From a checkpoint of a small spectrogram enhancement model: norm batchnorm.
Rows from block 2, named by matrix and row number. Rows with one number belong to one channel. Each number is 128 + 32 x the weight over the matrix's rms, rounded and kept within 0 to 255. All counts start at 0.
# convs1: first pointwise conv (model.enc.1.0.convs.1.weight, 96x96x1x1), inputs 0-95
# convs3: second pointwise conv (model.enc.1.0.convs.3.weight, 96x96x1x1, transposed), outputs 0-95
convs1.52 [117 126 179 128 152 133 134 129 125 128 153 120 129 167 129 162 126  98 138 110 131  93 120 161 114 125 122 121 155 146 122 115 158 118 153 118  99 192 105 129 124 142 134 102 149  72 117 117  87  66 113 149 138 128 114  86 119 191  95  91  82  98 148 138  87  99  74 130 140 169 100 101 112  91 150 147 100 139  81 112 121 104  56 127 142  77 133 125 129 119 128 142 130 125 149 118]
convs3.52 [217 158 138 159 136 164 144 155 163 120 127 128 111 116 155 132 117 121 158 189  87  83 150 102  59 105 153 126 132 131 117 117 142 199 128 145 143  97  99 150  92 132 123 110 120  92  88 122  88 143 109 133 105 102 140 131 148  92 122 115 105 108 136 102 165 129  92 139 182 115  75 119 176 167  69 139 133 137 138 108  69  91  68 137 125  68 125  91 113 174 136  94 130 161 119  93]
convs1.53 [ 85 150 173  78 124 137 190 187 123 149 201 143 116 100 123  77 117  80 104 117 110 104 148 175 155  77  89 151 144 158  75  47  75 106  94  57 102 141 125 142 123  82 105 127  99 108  87 146  97 160 171 127 105 198  80 129 136  89 105 101 101 141  41 120 124 105 151 100 116 119 150  99 121 159 132 120 168 144 179 131 103 189 216 147 145  95 109 113  64 139  88  92  72 108 185 160]
convs3.53 [119 133 145 136 136 158 110 121 177  87 128 136  92 111  85  89 117 137  95 128 128 138 181 108 163 174 167  82 149 119  96 174 107 103 144  73 132  79 105 105 125 125 123  89 122 101 136 129 103  79 114 182 119 148 122 122 114 155 157 125 140  99 171 118 165 152 147 147 142 153 115  22  90 123 142 106 112 108 142 130 114 115 116  99 136 104 144 108 145 193 114 168 117 196  95  95]
convs1.54 [115 109 154 134 155  92  65 136 150 110 137 166 105  97 125 150 140  91 168 147 177 137  58 139 147 139 157 114 114 119 106 149 118  83  64 131 113 127  81 149 125  61 137  83 151 145 107 114 110 122 133 156  59  96 141 159 185  90 106 131 142 125 130 153 130 167  95 146  66 109 136 119  98 116 148 179  79 113 200  84 150 154 100 178 101 119 122 167  88  97 147 174 120 115 124 121]
convs3.54 [ 76 167  64 174 159 167 149 154 119 115 110 146  90  66 112 141 145 145 137 134 155 112 104 126 108 130  65  99 155 135 120 133 116 112 147 111 132  93 129 104 150 145 123  92  97  87 131 149 163 137 103  72 104 156  96 150 153 145  88  75 173  69 122 155 121 154 121 172 136 117 138 137 137 117 190  78 136 106 118 112 107  94 145  95  83 151 126 143 153 103 129 147 116 144 113 115]
convs1.55 [162 135 182  87 108  96 157 110 128 115 133 128 150 163 136 120 152 172 149  95 114 161  87 145  57 152 159 119 211 139 102 153 187 182 109  87  80 125 113 151 161  98 161 141 140 137 119 199 108 130 144 188  54  84 124 156 126 158 152 144 115 130 173 132 124 153 122 156 103  20  95 141 131 150 173 177 106 169 161 134 181 126 229  94  70 148 155 130 167 156 180  99  97  96 101 153]
convs3.55 [130 116 133 218  85  99 155  87 114 135 114 148 166  86  55 184 134  48 101 130  78  37 112  90 128  97 128  94  24 127 113 154 164  84 132 152  78 130 133  99 119 142 189  91 136 100 172 170 120 123 113 186 140 170 115 128 165 138 119  92 108 140 107 128 168  95 217 118 113 140  78 125 156 174  68 141 151 122 105 166 142 152 128  88  63  74 125 110 117 142  36 198 129 188 109 126]
convs1.56 [134 104 162 133 143 110 100 160 140  99 109 126 123  94 116  90 145 119 142 137  86 136 125 105 100 121  98 165 149 164 183 120 183  93 107  24 123 143 136  83 184 167 119 104 164 135 130 141 158  83 137 127  71 134 104 101 123 209 101 156 163 131 131 124 135 142 125 136 174 162 177 119 127 139 153 129 162 136 100 129 175 106 107 122 115 114 160 139 172 162 112 122 163 132 136 155]
convs3.56 [113 143 132 134 122 149 138 109  92  95  80 112 187  81 129 143 163 150 151 134 149 146 113 100 128  55  99 103 115 108 125 160 169 102 140 160 194 140 122 155 149 104 131 176  89 134 110 135 138 124 147 116  85  86 157 139 123 190 144 110 133 108  94 162 130 122 120 101  92 100 149 104 118 121 133 142 152 126 148 121 171 133 129  80 138 177  94 204 168 167  86 124 112 141 130 133]
convs1.57 [177 149 154 128  88 115  73 158  85 174 120 129 138 168 143  35 125 141 144 151 152  72 177 167 134 155 149 176 255 156 116 111 142 133 141 103 137 161 144  10 167  94  97 120 118 122  81 117 164 113 167 116  75 134 132  89 107 115 131 121 120 185  90 199  76  90 126 119 142 159 125 113 111 160 176  85  71 156  93 116 184  96  80 100  85  65  69 127 133 158  82 133 203 155 177 114]
convs3.57 [168 147  89 155 119 175 109 106  87 115 137 105 176 165 132  84 124  97 135 127 131 154 141 109 177 142  91 174 125 155 142  74 113 119  64 167 118 106  93 107 108 137  79 129 104 161 128 163 132 160  93 177 145 137  96 135 114 141 133 154 111  99 163 111 124 118  81 118 129 139 108 194 149  88 167 102 130  84 120 156 116 167 111 120 112 131 121 138 123 142 126 106  88 125 154 116]
convs1.58 [ 80 100 131 148 102 135 195 136  67 109 102 135 113  83 172 144 123 138 112 171 149 117 101 179 160 142 116 107 127 140 144 120 126 125 146 150 149 111 142 174  57  84 117 109 124 143 155 149 141 159 252 146 156 139 122 140 133  98  80  71 112 125 134  96 170 136 128 106 110 147 128  94 149  87 239 145 162 130  71 113 121 114 121  90 159 141 134 189 117 121  58 161 110 109  78 194]
convs3.58 [ 79 182 124 143 128 129  83 162 220 131 151 118 104 127 110 122 118 123 171 167 150 145 112 102 114 134  68 163 162 137  98 150 141 152 139 184 105  65 130  67 151 136 177  94 179  99 167  81 138 147  91  49 181 118 149  95 150 111 179 155 101 121 158 161 144 136 142 125 111 165 104 117  78 156 109 140 182 145 181 126  96 160 164 117 203 169 105 109 105 136 151 173 131 141 106 100]
convs1.59 [ 89  73  80 138  58 171 174  91 166 190  78 168 135 110 147  74 146 104 107  52 150 121 157 122 107  54 149 130 112 148 102 152 149 112  96 107 239  99 108 168 127 110 140 140  91 124 121 133 105  97 114 102 135 103 113 156 127 125  75 125 119 133 110 123  90 206 163 128 211  97 151 109 170 120 114  88 119 144 199 119 135  88 168 121 111 144  66  95 154 130 162 131 112 159 108 136]
convs3.59 [105  77  88 146 159 140 113 149 102 205 119 149 160  35  63 158 135 166  33 122 122  52 120  78 128 143 114  56 181  97 176 164 148 124 181 122 107 129 152 133 100 247 146 160 145 124  94 175 118  60 106 111 170 241 100 133  76 117 111 168  95 116 151 112 175 116 107 147 113  69  88 127  88 133 197 106 115 157 115 140  91 138 150 142 101 135 109 166 142 160 123  22 164 147 132 139]
convs1.60 [ 69  71 154 130  56 149 161 153 168 152 126 108 168  64 127 117 110 150 141 107  89 170 142 139 130 175 102 173 110 125 119 145 122 111 125  72 131 104 125 153 168 134 145 114 182 110 134 144 122 138 133 117  87 101 190 116  81 113 122 146 137 181 163 110 168  66 113 212 112  79 152 135 147 141 104 108 120  95  89  95 106 126 141  85 139 152  94 155 177 122 137  82 128 125 127  82]
convs3.60 [129 128 117  98 118 145 125 153 186 132 185 126 152  86 148 187 127 137 105  77 125 151 159 112  98 114 193  56 156 151 145 142 179 170 158 108 146 140 166 118 122 100 115  94 111 159 135 119 116 169 123 153 155 122  91 116  39 158 124 163 109 105 210 123 180 106 137  85 136  84 115 168 158 158 113 116  93 146  97 104 133  97 110 116  97 131 151 112 103 106 127 162 169  70 164 107]
convs1.61 [ 92 104  90 172 126  74 148 100 112 120  96 141  96 118 105 103 182 116 169 126  49 138 137 146 138 139 143  51  73 126 151 128 111 114 112  83 170 102 138 143  87 136  59 137 141 156 120 143  80 132 132 132  91 104  99 202 142 124  96 145 116 129 131 142 111 138  76 116 182 162 157 156 165  88 119 157 102 150 164  52 114 147 168 134 128 117 138 123 109 140  67 126 151 185 150 162]
convs3.61 [ 99 102  89 164  90 145 130 120 147 171 107 107 124 111 111  68 136 137  66 193 134  78 175 128 111 154 151 185  78 151 108 163 121 167 131 153 100  99 135  97 105 120  96 140 125 129 143 127 134 103 148 131 118 255 196 112  87 118 132 110 151 124 109 115 137 180 135 159  96 153 159 123 127 114 135 104 118  74 137 123 179  98  88 119 193 145 125 140 142 108  86 142 101 132 159 197]
convs1.62 [129 113  95  60 150 128 148 143 147 129 113 191 139  87 117 105 106  94 105 137 155  98 136 162 150 112 109 134 141 130 126  86 131 143 107 100 126 154 141 126 174 136 100 137 141 138 178 147 135  71 145 134 116 135 100 144  70 146 124 141 144  74 103 194 158 173 104 169 128 113 174 104 148 111 148 122  84 145 125 140 124 122 170 137 139 109 124 131 184 127 107 110  65 194 135 123]
convs3.62 [ 61 167 152 142 104 159 130 178 159 111 213  67 133 171 169  99 142 123 165 106 103 108 111 155 106 130 140 125 140 146 133 121 154 139 102  79  89 102 128 164 138 147 113 194  98 150 101  94 138  98 122 182 145 108  82 120 108 120 149 148 170 160 126 139 152  80 116 163  76 143 171 159 176 128 137 124 127 190 102 151 148 144 114  84  94 123 125 110 128 190 169 193 145 164 167 100]
convs1.63 [145 162 127 187 190 116 148 145 188 200 113  54 122 155 134  70 124  75 149 109 110 145 115 132  48  87 105 106 134 102 126 162 137  95 141 113 113 113 128  96 162 145  87 104 124 148  88 173 115 134 164 105 180 124 134 122  71 157 139 164 134 208 131 130 141 134 161 119  86  73 155 122 192  50  65  60 134 156 166 133 126 187 125  92 101  89 124 136 173 153  91 128 128 161  63 120]
convs3.63 [153 198 117 134 130 112 127 110  95 125 126 148  89  93 137  98 135 191 125 125 105  94  78 130  53 106 190 149 157 145  98 134 157 123 102 125 135 120 167 158 132 148 145 141 113  84 100 114  52 152 134  86 134 151 136 109 168 105  89 120  61 142 137 134 145 129 141 125 132  93 147 116 128 108 109 125 137 140 106 128 153 110 123 133 167 130 142 155 141 147 130  99 130 106 118 108]
convs1.64 [ 98  94  70 125 119 106 136 123 170 159 159 159 154 105 180 161 120 122 112 144 155 166 119 124 118 145 161 125 146 135 149 135 160  84 147 105 130 112  76 133 179 102 110 116 131 175 152 114 109 120 117 121 122 132 167 120 162  93  67 160 128 149 106 100 111 114 101 173 110 152  78 168 124 104 149 125 112 173 143 173 126 112 147 115 116 150 132 130 105 121 154 137 102  95 126 127]
convs3.64 [139 150 119 164  60 156 127 176 128 146 140 179  12 158 171 124 170  88 136 111 116 130 112 164 144 121 129 148 186 144 166 140 109  93  99 154 124  94 163 140 161 127 141 162 167 116 148 113 124  65 116 146 121 140 160 154 123  91 146 144 131 104  84  88 152 107 187 137 108 113 152 121 146 158 106 105 127 126 123  88 140 142 182 104 111 145 149 129 126 149 122 219  95 172 196 160]
convs1.65 [164 116 135 160 123 129 175 124 128 131  78  83 235 134 160 123 105 124 140 152 105 181 107  77  53 158 175  71 118 141 141 175 144 109 135 172  85 134 133 191 154  86 115 105 104 154 136  78 123 125 102 153 129 175 136 122  72 142 107  56 123 163 145 130  84  75 149  36  83 142 159 167 119  82 102 119 128  73 166 118 120 143 140 106  65 135 114 123 135  91 109  58 113  77 160  97]
convs3.65 [114 117 173 135 136 158 126 127  92 147 200 136 142 128 165 148 100 155  89 159 151  66 128 110 123 167 146 157 137 144 139 141 136 123 160 111 139 139 114 118 118 133 126  97 162 134 117 111 172 145 128  63 121 126  78 137 159  97  62 218 150  94 155 143 172 138 112 167 143 163 162 124 163 115 135 116 117 156 117 190 105  68 173 165 144  73 170 167  85  91 116 167 128  86 144 122]
convs1.66 [165 112 122 103 141 112 121 125 143 173 153 174  96 138 113 129  76  66 125 147 132 133 107 133 128 106 144 127 129 113 140 142 135 203 183 135  97 168 127  89 169 135 123 156  82 164  79 117 151 104 177 100 134  77 113 148 131 116 128 129 118 124 112 191 101 112 134 112 148 184 115 156 132 153  81 112 112 100  92 106 199 114 113 153 158 116 103  84 122 212 162  72 160 115  97 128]
convs3.66 [152 168 113 130 143 135 121 109 143 167 144 151 180 139 154  89 135 158  96  95 123 142 113 104 151  98 137 134 141 145  90 191 109  80 123  68 120  79 149 153  69 199 133  81 118  96 135 171 129 119 125 115 179 176  56 150 121 105  79  99  84 102 141 176  98  90 120 128  84 126 139 149 124 126 122 136 146 175 124 132 139 149 102 112 100 147 124 122  93  65 172  42 139 137 184 162]
convs1.69 [ 48 118 105 125 104 114 146 145 119 146  97  83 112 136 109 172  95  80 121 106  94 133 170 137 158 142 140  94 184  99 107 145 115 156 130 105 127 119 167 159 120 116  89  98 130  84 113 104 119  65 178  79 131 112 123 134 118 115 113 175 146 138 122  96 163 146  91 111 110 136 124 102 124  96 112  78 123  25 120 167 124 200  99 152 152 119 138 179 156 113  83 116 152 117 125 128]
convs3.69 [112  98  81  95 139 167 171 144 126  45 117 173 123 200 102 120 114 127 121 153 133 105 133 140 174 110 145 143 153 110 107 136 125 105  56  94 133 125  70 159 132 150 136 176 190 109  40 118 194 140 121 170  73 133 145  88 107 124 118 102 203 102 144 115 126 169 102 144 148 152 113 182 109  94 111 142 213 184 148 122 112  86  85 143 155 137 116  84 156  62  86  76 149 128 168 179]
convs1.72 [ 92  75 128 152 125  76 154 150 194 252 156 147 144  75 125 120 189  74 106 156 123 191 136  72 138 143 129 146 183 158 136  99 125 126 181 108 111 130 102 117 119  83 150 159 165 166  84 134 150 153 114 144  93 102 166 110  94 116  95 166 125 221 135  88 146  76 141 103 147 130 115 148 180 130 112 121 124 123 105 158 103  87 149 103  99 126  90 135 146 104 152 114 100 130 130 137]
convs3.72 [ 66 131 136 124 123 204 129 153 118  26 143 159 140 111 138 234 215 182 106 184 120 165 145 141  86 114 184 136 113 175 145 125 135 146  87 125 154 118 166  79 155 133 117 114 146 110 155 126 173 153 102  90 107 144 178  98 115 116 124  67 106 158 107 127 106 135  63 101 105 154 139  99 160 154  79  75 130 137 115 150 137 109 106 137 103 150 131 150 135 131  87 175 120 183 142  65]
convs1.74 [166 104 136 134 157 118 155 134  82  91 151 175 136 172 139 165 124 145 126 147 149  79 129  70  98 122 106  75 114  92 118 132 121 119 154 111 121 143 139 131 153 168  96 134 147 153 146  97 127 103  68 147 122 170 122 204 106 117 105  85  84  67 113 118 131 169 103 116 122 147 147 108 156 105 122 205 103 181 123 152 103  96 109 131 175 108 116 167 122 114 162 166  68 102 113 101]
convs3.74 [125 158 100 130 133 132 130 126  87 142 109 100 132  50 128 127 117 131  82 123 100 140 115 126 180  73 136 163  83  89 127 103 100  81  71  96 132  69 152 161 132 101  74  93  98 155 120 124  69 154  99 165 144 164 172 118  90 131 135 130 128 112 170  32 149 156 174 120  89  97 118 116 165 137 173 163  85 104 119  73 165 153 169 126 132 111 118 116 136 108 111 123 128 115 119 111]
convs1.75 [139 149 169 137 184 103 105 145 144 124 113 134 113 159 141  97 101 105 106 140 175 113 138 141 166 147 167 119  85  95 109 171 127 130 119 132  82 131 177 157 142  84  97 144  91 194 160 101  63 134 131 150 126 149 112 104 123 124 121 152 206 140 112 154 104 115 167 119 119 115  78 176 155  69 134 113 190 126 177 174 144 152 137 158  96 143 148 154 134 133 165 124  88 199 137 141]
convs3.75 [134 135 123  95  96 134 102 137 168 112 115 151 134 140 130 124 140 140 163  95 103 181 114 133 134 122 145 115 102 124 121 133  91 160  80 117 135 117 161 134 100 144 118  81 136 147  98 141 145 131 119 130 175  94 108 190 153 171  89  59 146 125 136 109  97 158 113 105 151 142 111  87 126 146 127 152 131  58 150 125 114 147 170 146 141 121 121 114 102 166  91 186 134 119 122 159]
convs1.76 [ 61 112 132 161 138 149 127 120 126  94 142 153 128 203 118 110 162  92 141 124 155  67 126 117  72 162 152 117 101 122 126 117 114 159 162 115 138 136 136  97 115  81  56 174 148  86 121 122  96 132 166 144 121 180 157 217 107 189  91 112 134 100 165 116  39 116 129 145 164  92 152 153 152 113 175 137 183 154 160 160 115  72 192 135 119 145 114 172 120 102 151 163 159 109 142 129]
convs3.76 [ 67  77 113 120  80 141 121 158 126 135 139 134 133  80 158 131 175 122 177 140 118 106 148 116 119 109 171 166  93 103 127 158 159 150  71 115 167  73 109 147  81 145 151 173 144 135 110 122 139 144 192  49 133 110 116 162 146 162 183 119 148 211 120 147 111 122 117 136 172 182 152 114 109 103  80 252 125 165 112 101 141  80 138 152 173 160 119 182 126 112 111  71 136 140 134 148]
convs1.78 [ 87 185  98 146 151  92 121 103 154 146 153 135 141 113 159  94 127  92 110 100 127 122 105  84 102 135 128 105  80 114 197 127 166 103  79 128 114 111 113  95 133 197 167  86 134 182 143 157 154 201  99  82 157 110 117 106 150 166  72 128 150 148 158  81  91 155 131 143 136 131  91  80  81 129 126 161 160  83 130 161  94  53 143  96  87 166 105 101 108 122  91 109 142 185  86 135]
convs3.78 [112  87 143 105 107 121 161 104 118  65 130  97 131 130 149  74  76 114  87 103 109 126 111 127 150  85 104 131  92 127 140  99 152  68  95 126 110 161 147 138 153  92 153 128 138 190 166 130  99  68 159 175 127 151 202  69  81 161 141 120 136 199 124 103 155  85 140  92 172 142 134 130 113 165 141 125 143 133 121 107 145 132 109 175 141  94  85 134 120 154 130  74 150 116 111 106]
convs1.79 [ 94  61 152 118  69  92 116 124 158  66 183 139 163 122  85 233 116 101 158  63 128 127 139 165 145 137 127 190  78 178 146 131 127 114  98 147 112 147 127 216 109 145 178 145 145 105 118  90 203 132  74 139 140 136 152 148 158  97 123 144 169 116 116 128 155  73 194 129  82 132 147 152 150  62 119 193  92 203 159 189 144 115 160 115 106  50 123 152 133 129 191  28 104 187 103 130]
convs3.79 [105 155 158 140 114  72 173 121 122 125 114 103  88 137 100 204 110 179  88 119 158 163 104 108 114 167 164 139 174  36 115 178 115 144 158 120  82 214 179  31 176 101 170 130 112 110 133 126 205 117  94  97  78  96 139 120  79 162 150  66  89 119 119 150 179 155 227  76 100 134 119 127 166  94 137 117 111 138 112  91  96 136  39 134 151 173  68 140  94 129 164 229 190 100 142 122]
convs1.80 [101  99 132 122  99 121 152 132  83 180 120 133 141 158  37 106 150 151 146 105 115 172 112 127 137 153 112 125 151  68 107 161 118 126 135  87 105 138  54 117  86 189 162 134  69 188 137 158 102 159 106  77 110 159 180 147 127  72 136 143 152 126 131  84 132 134 138 107 167 115  58 143  98 135 113  98 120 127 141 147 140 167 141 151 111 185 131 181  75 145 117 100 105 123 139 133]
convs3.80 [152  95  98 131  98 129 122 108  95  81 141 165 123 144  56 101 121 118 112 124 101  99  57 152 136 128 124 132 120 160 156 136 122 121 121  90 143  76 125 177 168 127 125 115 168 130 112 147  79 107 135 172 120 122 127 117 114 124 112 106 122 106 143 118 100 172  63 137 153 123 101  73 125 119  94 105 151  85 162 144 106 163 127 106  93  99 143 112 149 178 130 120 156 135 166 141]
convs1.81 [107 130  87  95  87 105  92 132 134 127 128 147 122 105 140 126 186 114 134 127 128 126 171  99  85 145 115 103  96 119  77 110 153  91 167 204 118 120 126 119 182  92 141  99 112 164 159 140  85 131 124 238  99 152 112 132 104 142 145 168 164  96  92 125 130 178 122 103  98 105 163 169 137 174 126 165 136 164 119 163 171 142 141 139 142 127 158 147 118 149 138 119 122 117 165 123]
convs3.81 [ 80 125 102 119 142 121 103 136 164 110 240 114 179 188  49 128  79 140  65 138 146  84 108 127 200 132 179 132 140 120  92 154 117 150  85 124 157  64 146  72 145 125 135 127 186 128  95 185 127 105 131 112 124 130 117  93 175 153 172 133 126 142 164 177 139 128  54  93 116 126 137 149 148 118 105 167 150 103 132 146  59 137  60 110 185 146  81 130  91 134  93 155 153 154 123 151]
convs1.82 [155  94 110 126  86 122 149 112 100 100 130 156 151  59 117  84 103 128 127 185  63 118 129 180 108 120  76  84 167 138 152 101 153  87  78 112 156 151 166 147  95  89 148  76 117 136 146 154 130 116 125 145 135 173 105  93 176 134  72 134 118 120 123 104 159 118 131 157 130  95 137 170  94 202  80 131 190 107 127 185 146 158 139  96 164 152 112 171 117 124 158 197 157 157 123 134]
convs3.82 [108 117 114 145 131 127 154 162 156 136  83 125 132 124 121 162 106  77 131 158 149 125 113 122 114 153 135 128 123 115 130  84  92 110 138 140 138 140 120 152 145 103 146  73 135 141  97 161 132 167 111 139 129 158 162  83 152 114 157 131 169 135 156 126 177 119 159 113 183  62 161  57 144 149 138 104 121 111  89 157  83  98 181  95 203 158 107 140 162 150 131 155 126 116 138 102]
convs1.83 [114  55 100  74 179 127 101  90 105  37  51 138  79 162  94 140 104 145 117 117 117 102  91 144 191 117 149  86 136 148 141 114 156 164 146 113 129 120 162 123 140 144 131 145 149  83 133  99 131  87 172 204 103 130 161 197  76 119 110 119  77 118 139  90 109 110 139 153 161 113 208 122 128 171 129 132 136 158 156 143  81 128 115 163 172 160 143 150 113 187 170 154 105 123 114 171]
convs3.83 [101 137 129 146 120 182 132 137 201  93  92 149 141 125  66 134 166 173  88  70 142 177 109 125 117 139 168 138 146  74 124 115  85 174 210  81 106  99 147 128 122 167 154 110 159 147 186 106 117 119 103 178 113 120 138 130  64 136 176 131 130 106  89 184  75  95 146 151 171 110  56 149 100 117 166 122 102 144 106 133  98 125  80 177 150 127 173 163  99 149 158 142 156 166 119  93]
convs1.84 [128 135 166 164  84 138 106 108  74 110 130 138 124 108  96 142 162  84  87 155 151  90 134 120 122 147 131 150 140 130 109  80  97 204 122 120 116 140 155  97 156 116 152 131 128 216 165  86 111 135 141  95 113 134 128 158 164 120  53 123 151  73 107 132 106 128 120 107 141 109 148 136 143 150 126 134 130 135 139  97 161 158 123 117  93 103 152  75 133 116 164 125 114 127 144 122]
convs3.84 [140  73 113 136 112 138 104 125 108  84 132 190 128 121 130  76 157 165 137 141 137 125 157 159 170 114 117 143 142 107 101 129 104  71 127 102 124 117 125 158 106  82 121 188 127  40  71 132 167 159 136 126 137 138 105 142 130  94 188 111 130 130 113  89 172 124 156 136  86 163 114  91 123 108 181  74 101 103 129 127 131 165 129 104 159 145 124 109  96  80 122  53 110 109  71 127]
convs1.85 [145  76 149  97 118 214 133 178 142 114 154 196 129 180  98  95  74 144 101  85 130 187 166  60  80 160 123  97 133  93 119 136 152 105  78 134 148 118 157 127 137 151 126 181 153 143 118 104 149 106  95  98  88  96 123 201  70 113 126 129 108 156 175 100 116 132  95 111 108 191 100 131 171 158  92 127 163  97 117  86 117 133 153 138  90 141 128 137 143  86  77 122 106  84 118 140]
convs3.85 [ 89 103  98  99 168 151 171 151 117 111 122 108 140 146 160 132 158  85 177 164 145 117 116  79  88 111 145  85  99 109 168 102 169 108 120 116 113 112 146 102 137 135  87 130 110 121 178 145 177 100  92 106 129  27 123 194 155 189 130 154 126 172 100 109 142 159 141 148 130 129 139 142  73  69  50 181 155 120 116  97 156  97 140 125 109 130  83 123 103  95 117 133 109 137 144  91]
convs1.87 [163 131 176  81 124 134 125 128 106  89 149 123 178 149  97  84 116  99 127 131  86 167  90  60  73 106 182 153 101 158 125 173  92 126 173  65  82 156  88 177 125 139 150 218 120 168 151 152 154 228 127 100 167 147 172  57 115 107  60 161 128 180 126 129 167 106 149 178 133 145 119 145 124 124 197 166 121  96 109  61 143 124 139  78 100 144 137 210 151  68 133 121 112  74  88 159]
convs3.87 [119 161 202 137 173 126 116 110 123 151 115 117 124 164 120 155  94 156 154 142 114  60  85 128 161  78  96 162  87 166  66  96 142  99 165 111 107 183  80  89 126 136 166 126 109 118 191 136  86  85 154 136 103 162 121 182 177 127 119 121  77 192 169  88  56 155 152 189 114 165  48 189 167 146 133 175 149 125 121 155 160 131  50 113 105 102 125  69 184 131 121  85 151 132 124 136]
convs1.88 [102 112 161 175 128 107 164 166 156  93 179  86  94 159 134 148 142 101 144 155  67 145 125 160 144 168 116 103 109  88  97 153 208 118 130 124 187  49  92 154 100 106 162 174 124 123 125 116  70 139 110 115 137 154 225 147 107 144 138  93 176 146 151 210 132  91  90 163 147 196 133  52 131 190 114  82 158 121 191 148  97 136  92 105  89 118  88 159 167 219 158 114 117 129  95 172]
convs3.88 [116  84 177 231 170 147 137  83 147 168 138 150 136 123  90 111 117 152 165 143 152  93 106 169 116 116 120 145 152 150 120 141 107 134 146 114 123 169 128 125 136  79 103 107  51 150 205 117  65 141 140 164  89 116 121 155 151 151 122 129 134 107  90 118  89 114 147 131 181 162 134 133 148  95 178 107 125  85 100 133  87 125 136 127 131 101 128 120 125 137 109 163 113 159 175  65]
convs1.89 [163 112 128 145 126 157 126 115 163  97  98 106  95 131 124 134 140 173 152 111 147 123 100  87 152 131 105  75 148 169 178 141 121 114 117  64 133  77  90 129 115 111 175  84 153 124 120 110 114 132 140 111 136 133 183  96 141 148 154 101 107 160 165 154 141 126 156 108 159  92  91 163 138 140 161 138 104 164 101 151 137  80  72 108  76 160 128 116  98 128 154 138 137  90 132 128]
convs3.89 [141 150 131 134  55 105 148 131  96 136 133 136 112 125 137  88 113 156 138 124 109 155 136  94 100 171 138 202 120 152 133 151 148  97 156 102 101  65  76 151 118 128 139 165 187  86 137 199 106 108  86 123 143 134 118 180 182 102 136  36 133 156 145 116 191 110 125 160 142  68 154 214  81  98 168 105  76 135 118 137 125 147  86 161 128 158 142 101  88 165 102 110 143  96 118 140]
convs1.91 [ 90 119  83  68  65 118 127  82 126 128 108 177 173  84 179  72  81  96  86 152 177 107 153 177 136  64 145  96 116 145 154 135 119 175 116 156 173 104 136 166  84 100 199 155 111 169 144 103  91 133 151 109 153  87 168 129 106  95 113  46 186  90 117 125 131 136 103  66  64  81 139 168  99 151 125 167  51 151  80 188  82 113 111 154 195 144 163 136 156 122 155 126 118 133  81 122]
convs3.91 [173 127  43  87  99 127 126 121 114 122 115 160  78 130 144 114 136 147 109 149 112 105  98  88 107 101 140 125 104 170 175 118  87 104 142 117 174 118  82 125 119 159 127 113 120 194  84 148 145 194  97 141 125 162  85  93 128 157 145 105 152 154 122  91 130 122  93 159 108 176 142 107 103 103 118 128 142  95 147 154 134 113  93 120 123 151 116 104 155 136 140 148 151 103 119 109]
convs1.92 [ 59  98 170 151 147 143 135 137 118 124 138 165 148 157 122 143 208 127 154 135 103  65 138 158  83  93 125 137  86 113 129 121 133 105 170 144  92 115 126 118 143 106 144 203 138  69  71 173 119 106 141 163 169 146 129 122 100 108 118 110 147  61 193  84 126 114  74 128 165 149 137 101 127 114 121 154 118 163 199 130 102 117 124 104 158 116 122 175 153  39 138 120 148 135 140  99]
convs3.92 [107 133 107 116 136 136  60 110 109  86 156 128 113 148 141 116 144 150 128 116  78 197 107 156 160 168 193 117 117 165 136 146 132 191   7 121 172 147 169 112 101 111 100 124 157 107  61 101 119 104  77 114 120 155  99  72 115 169 148 119 174 121 123 168 151 109 137 155 104 139 112 143 102  94  99 214 162 154 210 121 192 141 119 128 146 122 108 144  94 104 183 121  83 131 150 198]
convs1.93 [ 65 145  76 143 103  83 118 188  78 113 160 116 134 162 110  70 100 125 205 159  41  38 149 148 111 153 127 131 102 110 134 136 126 128  89 180  75 115  97 126 184 147 130 187 170 150  88 124 107 155 125 129 141 103 115 132 144 107  89 172 106 127  94 172 130 104 139 133  95 148 139 104 126  88 198  75  42 144 113  93 108 148 174 160 120  94 159 144 147 128 122 169 118  96 110 116]
convs3.93 [133 120  90  91  68 150 123 120  99 132 119 127 113 118 104 112 113 165 149 129 145 102 122 101 106 126 106 139 116 176 216 159 124  86 119 138 130 126 101 165 184 146 174 122  81 127 122 139 100 128  87 144 136  60 153  87 253 188  92 144 163 141 115 135 147 130  89 117 140 126  97 105 169 168 123 139 128  85 171  85 111 150 118 134 129 161 137 105 106 176 127 165 168 126  91 115]
convs1.94 [ 77 131 113 135 143 208 139 117 155 147  91 128 110 165  93  63 130 166 211 128 175 186 129 160 144 179  97  98 114 154 180  55 150  92  96 119 140 115 116 141  82 100 122 142 139 110 180 147 154 131 125 146 105 110 120  88 144 168 131 114 106 130 168 159  92 104 115  99 110 134 151 149 114 101 129 102 124 125 123 116  76 164 104 135 115  81  99  75 166 190 167 124 164 159  83 123]
convs3.94 [122 169 190 121 106 147 182 154 140 170 132 100 150 105 182 134 100 136 177 125  95 128 134 182 131  67 142  97 163 105 138 119 154 126 127 141 132  66 205  89 147 173 122 138  56 131 116 124  91 145 129 164 161 132  89 106 161 132 111 139 107 147 150 105  86 196 150 151 120 119 126 164 160 134 190 132  89 132 183 111 131 137 181 163 160 130 132 148  93 150  48 130 102 108 143 133]
convs1.95 [161 190 179  97 185 111  75 145 158 106   0 123 150 183 147 117  96 154 128 119 147 141 119 147 151 132 193 129 101 145 135 100 132 105 136 149 135 119 110 109 125  69 130 143 164 129 148 113 128 132 141 123 119 134  67 123  94 108 119 135 138 171  96 132 118  96  76 135 176 132 186 155 173 121 138 110 143 125  44  83  94 135 161 163  99 131 155  98  93  89  99  85 140 151 118 139]
convs3.95 [162 108 122 115  56 135 107 118  85 115 127 120  99 104  97 148 135 127 169 109 180 120 167  80 116 101 112  86 127  90 163 121 159 127 150 127 192  95 104 119 134 143 162 132  76 146  79 181 166 102  75 141 115 128 110  73 192 157 196  85 119 129 124  74 115 208 126 137 143 130 228 115 151 102 140 108 159 123 116 170 172  99  98 108  76 147 160  80  98  79 123  72  75 139 133 106]